A small image flow-matching model, trained from scratch: arch unet, soap at rate 0.0029.
Rows from block 6 of a small image flow-matching model, named by matrix and row number. Rows with one number belong to one channel. Each number is 500 + 50 x the weight over its row's rms, rounded and kept within 0 to 999. All counts start at 0. Numbers have three digits each.
After each channel's rows are labels from the 100 images, of 14976 (inputs lightly noised), where the channel reaches its highest value: "responds to" is what is common among them. Only what is clearly more common there than usual is listed. The data: simulated stained blood smears. In brackets: how many of the 100, against the usual share in percent.
# convs0: first 3x3 conv (model.mid.2.convs.0.weight, 128x128x3x3, each kernel summed), inputs 64-127
# convs1: second 3x3 conv (model.mid.2.convs.1.weight, 128x128x3x3, transposed, each kernel summed), outputs 64-127

convs0.56:517449533518575468504505585539578509504491467507488524542504511549482452497514574578632452464501546527511587531537369467452475545461435531535576529587537438470495587462498478478552547480531552
convs1.56:538508576487496486581496394518419487532495474579504526472549502510523553517474463440324465468483559533429473464533442551455542496613517559499463529474557516572503489399662500588436404586531531
responds to: ovals (96 vs 14.3)

convs0.36:556484509416377640509499580443520485463437433410496461573472615487457449464497596542535486543519488510445510559444549496514501540417431553520470466453444429449473444504436513513528477374477492
convs1.36:432540424545571438399529492457504562426470442511554520478507478500497611557456531458516462507545436486439492497454550549535503372487463448475529411561526574497477499491465405470415424466472432
responds to: crescents (49 vs 13.9); spiky cells (44 vs 14.3)

convs0.123:458551493509592574477539551483534526533474522443491556558502601433568446438652605465525566471481499496545486513477572536530522553454480514528419505549431408491543428511486468416455474478524596
convs1.123:557478486489419403539517532462496549487544417516495500537541480503451548616406539504473409521475552510480568519464420483549520444546497470468554550464558576500516553455531563562540573505568479
responds to: crescents (96 vs 13.9)

convs0.75:470494510427525541465516465526522483435574506518468469511499537540495507555565462502491494485457488516510442469479517465405471506461463480473492451567476547500443489453488591412602609482449460
convs1.75:423504496566550457422515538510490482512445579471568515516423464549415462536466542497442470531575431482533573533491586462558591407420512408552512545524509461459546514546438497386499442524537521
responds to: crowded (65 vs 40.3)

convs0.27:507489494552529424504468417509527418495460506495454534585496444360555539521455548515470577418439473483496495488491557475363461517505485507509559520472564525507476495502489537487459435431535439
convs1.27:513496506506500486475477550483514623513443456466467515546546478543445422497540478515540427510533518458559549510433528479602531566460449437463451448515453465473456497498476389438467534566452470
responds to: crescents (45 vs 13.9); discs (34 vs 14.7)

convs0.28:489488447443491468494491519526532581453523462494553545526460494597559515418490476501525509371512458531393523447486507463491510442507561505453459528600596457499625451561483480523387414569457587
convs1.28:480412583507563451514470546439494496513559528448482585535564556435386521543491468521450498561480552507561510555436462467560525543540483511530548470493587550509427503501527529501513510406457456
responds to: ovals (47 vs 14.3); kidney-shaped nucleus (41 vs 14.4)

convs0.44:478551471475503511510458491508447470453481458544520442418506418455511524427524428524395552475493478481517407456402514527560461407563622482476458473423552553522506469488489474493406446474530444
convs1.44:521518537470484479533508435519440466461513493578516457463533522501527544527545497438342505454503481493458431484516505585500488418634549522541457533474594552525524481421636501579432466567512510
responds to: ovals (78 vs 14.3)

convs0.104:376517480575508655491567490483535472449574411480513499480455542481485447527513590464603535460462504479431466568488514591446490482450489467504479556533559453453472497562483537463613449522479510
convs1.104:555509524435557450461427499400408478521542496571486495461579532479501442392463504480356529493519443428508469532474518501548419494478635544520430432492509468479533508513465427452444485507436456
responds to: crescents (71 vs 13.9)

convs0.23:582525548534486459474406437518512592517537607477416569550452536583527455543463435568506488497510460462543569576463471510471555600503470473511564446515548493473582529429506471519464510530463484
convs1.23:543619448500499515497453513393511521529523448439457511389472519588522463612401497421548461465444496568487489512561511450486531520501601450448475546503511555508548462522525479563553468474519429
responds to: spiky cells (96 vs 14.3); crowded (68 vs 40.3)

convs0.58:569415506533526560555491434517537492484496577524502499474485403489557454516582436477526510536464502494322527438445395402464408463468518534479524480473471447493472518468523478433470504617602459
convs1.58:540554586512488470475562472537535467559528428550474534495604495482522573499423532454455481448558608561508478467536505549490522562623446480387465595506539601556475500460564515550403479470470549
responds to: ovals (40 vs 14.3); target cells (35 vs 14.6)

convs0.11:495501446450521455520489441566441460483488450536487434437507387540441487513594552317450517456418470496467457488372470516575438495490456518498497541495582532507426456521462410481411541638512479
convs1.11:442479507503483539476495513399555487432519500501458515517405461461572490535454438539522542457513520496530399514540484437493522453651564494536484483466572395527552486490500595465497478443489505
responds to: teardrops (37 vs 14.2); two lobes with orange grains (36 vs 14.2); small spheres (34 vs 14)

convs0.79:533552523516479482555535566493524513563512455571546554518604507532488584483447575523570535542476619548458554437562518559495436470565560567537516529561532571594520536480561500575432497471502491
convs1.79:489446509481434516518483566451557530401533507528517408618463527454430430490527572435507518517617546493491482481459485414477461513443464432459519449581508492495452511548495434500500486499505464
responds to: crowded (70 vs 40.3); spiky cells (69 vs 14.3)

convs0.45:474531451478477388472531557495436519514503546488443490552396526507470425448493508501496438482470437487550487522477575475421472457474448512482545515473603489461461522517420484503474472494481471
convs1.45:554403498450499465438470465454524525481511550404448537544502552505480494488529474537470557496438463371491469513480499436603478519518574459459448412545426483469413453560478574472540518509462536
responds to: spiky cells (39 vs 14.3)

convs0.70:532476518485519509487501496446521622487459552490433467560464524469527518465564535544469585510492470551588503598508502628537474589491480495540481495484411489498494490466568488558429424518458424
convs1.70:556501491530480544506446489532436487533450451534475558485533488438541436450469533412478480430468551523483566438547490434492452465479545587553524526547515505555558530509492465550570592514528546
responds to: small spheres (54 vs 14); spiky cells (40 vs 14.3)

convs0.89:436455522490346546492540502489439545494592461593539488446531413545502484515515462504479496584490498460458526465448455488429444471527551543593536509616556541499495605512513502466498463514534414
convs1.89:630544428463526448450503493575606520440474530422544572545398571468461567471542490502542432470526461477534413504540558516563552470498469541420484508475424492473484429474502589473527576517513595
responds to: crowded (69 vs 40.3); crescents (48 vs 13.9); kidney-shaped nucleus (44 vs 14.4)

convs0.94:497465468494427550473456481497466481470461624453477442510451630578465516493559415545502483591524453520577495509475470510505435574515484517454472488508419524500511499460475503457489451469516490
convs1.94:470528458412577461367593490544562475483554409473530511485575509461576419493400501479493484486461480461433511453554490473455538442530469500499481470545565505468521544555427477495513543505481428
responds to: spiky cells (100 vs 14.3); crowded (82 vs 40.3); no large cell (36 vs 14.4)

convs0.126:511540466542543499496575617502493440477538462524609428429555482526469505502409463415579424541534542525461544517510492475464520461524486570510472519591604476493447569498516440459468413476447444
convs1.126:530408483472465445423480448436475424544506484516496497480415493440444553569536562473485491460446458442586438526416498541585377502519519411399541423448453478423502541499396490462510484518495405
responds to: crescents (91 vs 13.9)

convs0.92:503458510510486497493431552511529454540605509483540404475521487449520444524388508529457515481447497468558432406492423520513422476496505514418472463425459470489503469512512540462542526419557567
convs1.92:410525457527478468522504463528527578558484405545540571478433520559511596461613572458488449507570526582469543567455516534458532455483446481447509505447558503555489501430506468484486494520493411
responds to: crescents (37 vs 13.9)

convs0.10:515461516386597522524531604534468511433425624511634420578514475545452517517549479440483482613559485506482469472437440455599469477498527496611502596522462468477496516501530496423577430520536598
convs1.10:554586555493451461409501418504452526512558451532485557440503612511482485501484427413566520430453495589529520417523602490461566535520522540454513514524529564483513529427525509513455525475513463
responds to: crowded (87 vs 40.3); spiky cells (80 vs 14.3)

convs0.127:504450500462481504478490356519507538520471496536585539512548486457486451481522622423496488554518548572457466425460492557535473538457456542485405552443532485537533552485523394526535437440540452
convs1.127:468545446519519537461634441441482568479577491567473500541455567416520443529552575409455518448487522584472464444457537502527516468479594497395418497472499626529512509446463438503502441553439461
responds to: crescents (83 vs 13.9)

convs0.110:479552447496492423478495476453427467472510521493471438447498456438546547515426490466442566392455445451521441460430639489451485473510537414481444481401450530513476408579466566450431487456518506
convs1.110:493446524486529456578399573561483525429461533470466515538503504457402478521502510508465496483453510456479547441495376468616450506379438496499481471500484394512516475520501492553485460494532578
responds to: crescents (96 vs 13.9); crowded (70 vs 40.3)

convs0.14:482503513435487599521534344556523555504554401539467551422516620507486524545588447525528595596490477534480522472573538401469491527537483517458535479462423560536523547451530595545567492434423437
convs1.14:604541519392508475437535387537539509466519545531477536405531476536464379569573534518441509462417506489518609484471483503514542494588609582450481428500466510477534558479572582507497550571465440
responds to: crowded (65 vs 40.3); spiky cells (62 vs 14.3)

convs0.59:489501437475525476509496452404450461506511462518492538492486523458501526484622503536443479444526424471609430391439502477350541512490493449470467435402478536506394494455520500485512511389433481
convs1.59:487496481595425554529494549554500510515554441485460478499529491452485483507424588455586549513493525606495550528460377403495451575428480509484521501504495481580466498613420504567487498441517517
responds to: crescents (43 vs 13.9)

convs0.73:556520477458525536459481478464575517534438571485436456493445545469383400527607540551451514528573492436455483568436558515508565509447505497425419450428498491422564468544420537432559558544426590
convs1.73:483501433491509494410476522516546519468453527461515509540393559493453448513531521523406491539492398344547409547457647496554551427440511413486461441450466509404504445496425511363520530495449475
responds to: crowded (73 vs 40.3); spiky cells (63 vs 14.3); two lobes with orange grains (45 vs 14.2); small cells: small spheres (33 vs 14)

convs0.101:593466579528500516532485503557580502576480512609555554550564505534522539550480507519525482518566568574505557472562342472509538494563523584535539548540525528546525531413591469552531464475505514
convs1.101:522458488411545499483548519538448490495542536456469470555471491437536586485609435515600485545558541538478643473529424481610467567606488521602488442478543444536541501563549534478546520447403558
responds to: small spheres (86 vs 14); crowded (67 vs 40.3)

convs0.69:528504451447653463430484392555495477462466575525550550514510602491453520526531413497433441597578504517475473523529463610492523430509606465486470511464493509517473481528495542500496460487467517
convs1.69:492471455497530521389510469503546495434489543480520496583432532530471488505520484554471478571535395397568413522461584533571578441411515391513493470470467505404496454505426529358494530479479443
responds to: spiky cells (90 vs 14.3); crowded (86 vs 40.3)

convs0.38:420467478444543533459516451536537521486447503468413513521478502490496450546387574463540434420419474474562558548475532439481424511448378478553481516518468458419438501444522513485442502566508522
convs1.38:566435440426492461466517449429444472393544503531579493445439523565478528505504457478403485519508483465461429531515531552543604443542540501460543493472412474563636426478534401479546531540453535
responds to: spiky cells (65 vs 14.3)

convs0.96:500472427530454537501415472548476376414459468539484462551465466524543535410423408506464454542505534438456424499496503624424444423465466497480492442490633540479558485581445438516526604479574443
convs1.96:527501516492526504393499565453471578515500536474559603526477532519500543561454458491556509491485454384500495461574602474536565478480469483397501482546390450486569431527481539465614511533403483
responds to: crescents (82 vs 13.9); crowded (72 vs 40.3)

convs0.3:480498463430535517442499507468468448524411561483438492545526497444628531583531365552473510485483522534502521490559454483466464472514508487522460548526508508530490487577493513500604432611496496
convs1.3:499474465622445482472476495520424506477590475519542476544433525495382445460360523485499412523512446477577459457474569515522552494468493456469519471508495540508529475554517469422477508381527492
responds to: crescents (73 vs 13.9)

convs0.98:432549496514521523502573509523605569586533469493502502523574409400542503568440526435549419454502551556441471447511484484459580528577452482478484520515471491552398505441533573513451557455473468
convs1.98:434514475471654506469558447497570565524485500451533500503458547436579459586457393474593418459490570535451487400494624455553499556562498472479424490558453442552400527544474532514502512448528548
responds to: crescents (86 vs 13.9)

convs0.63:471470557418508395506433556484411432513489464473513485535505537508506423449389439528527470522527563473361506516489454416419443436458452504503503537549500482498514471450517454482489454536587506
convs1.63:593462492503437482579481509513510562423566448444514515534537525445526508582482488395556568552526461552574518448523509502507480583635493494520395532455462466503610533524521474540509488474452456
responds to: ovals (62 vs 14.3)

convs0.41:472423470473541438461480487540425502424471440462545506509492598480481492454621551524485479527518435517483432549571473550526470363527568451449437541430508418529408527435483589443494446495489564
convs1.41:554515559482424483521537520485587476616516485466409587443538495456461508575445483523525525438551584568483556498447485421482440596474507496502481463504525477521541473556500475564513521426532551
responds to: target cells (44 vs 14.6); two lobes with orange grains (37 vs 14.2); crescents (35 vs 13.9)

convs0.13:481485505523575584494553452437457409494467528544511537434555625477484497484460525403475513470425428517492513509525450342525506479519457521411479484504460524528508441485503475473558494539593520
convs1.13:475519573581403483441468485493474558409520561483455450606418501505480534449574371554533514536563465485422443423450620509444551469506486482465650600569566499538549501553507554478459497442465502
responds to: spiky cells (80 vs 14.3); crowded (71 vs 40.3); kidney-shaped nucleus (36 vs 14.4)

convs0.61:440477439451559560498522540444392438460526611581503485514508476512542563463394449412456560519421439471489491398451476469515442403562627479542479485518588498513444454474479636451527495455503521
convs1.61:558526546518411455508487525525525558541512476462501550515480504416493379548475531514569489466514591568564562479535496465487459632392373505463524576500463469515533487486432470582495535465494556
responds to: target cells (99 vs 14.6)

convs0.86:519615488476438476547541567491527423588520438559532538528591468489477564559406505516552553478516579555446558432515502525471490533528537568494486509517481545581529576430562474573460482465463535
convs1.86:563427552467516447471474542488478531428552509479443412525464532464462531577524512489553570524486613536592434490428526468483423605511503505481502446534557497495522535488447583610495522542481429
responds to: crowded (66 vs 40.3); small spheres (42 vs 14); spiky cells (32 vs 14.3)

convs0.62:522443474478477434446447567499509511476436532507390478589442586627476432461431577539560481462487456500553506601528456551579500474436427569454525556534523458426586474520475455520528513527538549
convs1.62:606523517426571431533568394505505534519502473496567495440513507426549510493525478438384493506437501529446531471506549530443486496602577527522463465540482459567504472397588532539487426541456470
responds to: ovals (47 vs 14.3); spiky cells (32 vs 14.3)

convs0.22:442513466486601576436556500482478450490512570490467506587487616526435475546526497549518459464487471492543505475510411549683408478479487490550509483516542486456487507470479571503517404633550568
convs1.22:473495443518511513414503475482532528451528547460517513579414584518468496561489524550472441520476418417567422520511638531571525405456509387512499442527469535398532476488426545356506529455492483
responds to: spiky cells (100 vs 14.3); crowded (99 vs 40.3)

convs0.102:541477554540536405541612463468484571559455539539413489483467423538479510485551397440450532538455445504503513535555505551511498571516499463542520472502498580501454505614419499506471548487510532
convs1.102:516587462528548537459478537466517442432589449492505514493524590496551411537491460440625513445565528505485473393547592460477553478449509491497527424548484434482520507519408486515523494538489540
responds to: crescents (51 vs 13.9)

convs0.47:518502526452466528456517586537511438511463546488512593524498501474481474540372345548455475480579451474591500553488543483591499455513458484523460486492567517513491443465522471575545382438551485
convs1.47:424548473435478498478410488519494475502418469458384496516521581515513429530471566459523480500465519574515531539511512493440573616499473518419574556588557481495527568524456548472520510526538488
responds to: spiky cells (87 vs 14.3)

convs0.24:535469505538492491499415494471434550493565583545534516519476563557511539489393504390495432580383439469556513434487426515643472524497496526476500475500509499486536546516506488469500538559467647
convs1.24:492562493427511393524531502513589566510548472444520399468466544435487553620518560565545592507434494557418452521527545410517518561427554412508482560559580444534518492588526503559452481492519462
responds to: spiky cells (84 vs 14.3)

convs0.74:556474483495575577455366514510487492451525568482482506541464493587596480436562572545437504487445465464557510523516458579564444465558497499511569457453564455462420536393519429484570499491501456
convs1.74:448520536525465474555579556531538546492504485465539518554522530377439542550457421415561497446517643533422499493517557467407561568446461477445485460557469515556579457555461460531528451476509486
responds to: spiky cells (64 vs 14.3); two lobes with orange grains (40 vs 14.2)

convs0.68:455466522550558556557516532541559544532520553466481523519501447378449514435409487519484416494484517482403504571547416347521508482503539527528458520500617501472404521436503450400456420395462529
convs1.68:530534431421451466448560434435470493503485491578593461494509526685533530577566473545498546560508485591540489461480593544477527545537449500430428475497405482549618457519491552556444539618511453
responds to: target cells (38 vs 14.6)

convs0.121:498473507481500576482613557433530439523558419447608608535501477495477534480557433515492517461500521527550487528547526554393523441444506564458461495551531439464495623516448485484463498573524567
convs1.121:566529558520492486538503478464493461513498488589453438460511427494520461439422519492556486460612549584445549476489516481467427575498466522592521500518563466545540463447606521576497497442485464
responds to: crescents (88 vs 13.9)

convs0.105:401470481485652555515605589477477439508487463501499437542492556464478534451456548432554544590468489528536516600523456478495519477427472479508547476557502440510562478555494526461605511562547518
convs1.105:589554444560549467416544446565462611449591511475490498522472548516522416524558475526456511522486472406461357403409549478521488550514468425501485445490473511460489568462439443501458432470543449
responds to: crowded (68 vs 40.3); crescents (57 vs 13.9)

convs0.51:544501523477448459571472473517522580461450326540525515570507536522566542504507535476483487488506507479516547556575424499543528471475465621477442549478407531513573495444464421535479398440555511
convs1.51:417587541549547526439572548508545382539561426454524495443524466556518541515517489469543521488582573557455441494459522574455515539566537374400466501539589491542526573483609496479404494582480457
responds to: discs (33 vs 14.7)

convs0.54:476435483383567474463571431504518428442516510509569583528453562580486463551388498422533463544532521475466470505474475512385519464483484448487491535543461488472528526504520544430499445524413510
convs1.54:514438414557549488483427476519509491478478513537514423476439504496516493454583447539439497561517315465524392461543574532580540479489522459470441519465548507371556487545507467479415500484462489
responds to: ovals (67 vs 14.3)

convs0.111:532473477476458532485414443485539574476550406526478560532490488560490458411494510532460543520495532455380458546439485575542464406479512543565568535492462506449533467429497399494423504522513422
convs1.111:520540442422516496504526558544544489553474538514537532449546473436431521647551517452496485451510582538479526479538548488483497600616518500386375478519562517638452532423549576584479442509537554
responds to: crescents (76 vs 13.9); two lobes with orange grains (45 vs 14.2)

convs0.65:510554511475572511472551526574536507537437445612516522430530440518420570570426505418581516491493493499446525373441501487437462519543581545482500620617482521537572532439494540462510461527475564
convs1.65:455586449495466459387494535346512473446501486476472586531499530499483490524481479555460446460559419433524493493420581464568607425519521419543477407427441530418478492460506430404413559542469536
responds to: crowded (73 vs 40.3); discs (42 vs 14.7)

convs0.7:624558554537489454581534500511559552567528478546538520523557479485552582536455564545556553482502550561528536490525534545473548615583545507535564548491493559562564474498591453538426592429484530
convs1.7:592529533502480546484445435471513550473497511544416477605403484571457476522505503531580477456443521454602432475489487423521484507579511410388455569446495407538470528512509547582517545521596517
responds to: discs (61 vs 14.7)

convs0.5:524479541416489526469426494570504495470441405538524454492546516456426488529589411439479499429554487521536490446443438412516418489528438564461499561475438486504492441428545542459440373549458564
convs1.5:510466449496495516390508519508531502454439545458520474534455512533463511494496519563437465512524382351522379568467597559563524406421485412483495446517484477414520441512443503356540517512556498
responds to: crowded (77 vs 40.3); spiky cells (72 vs 14.3); dark grains (34 vs 13.9)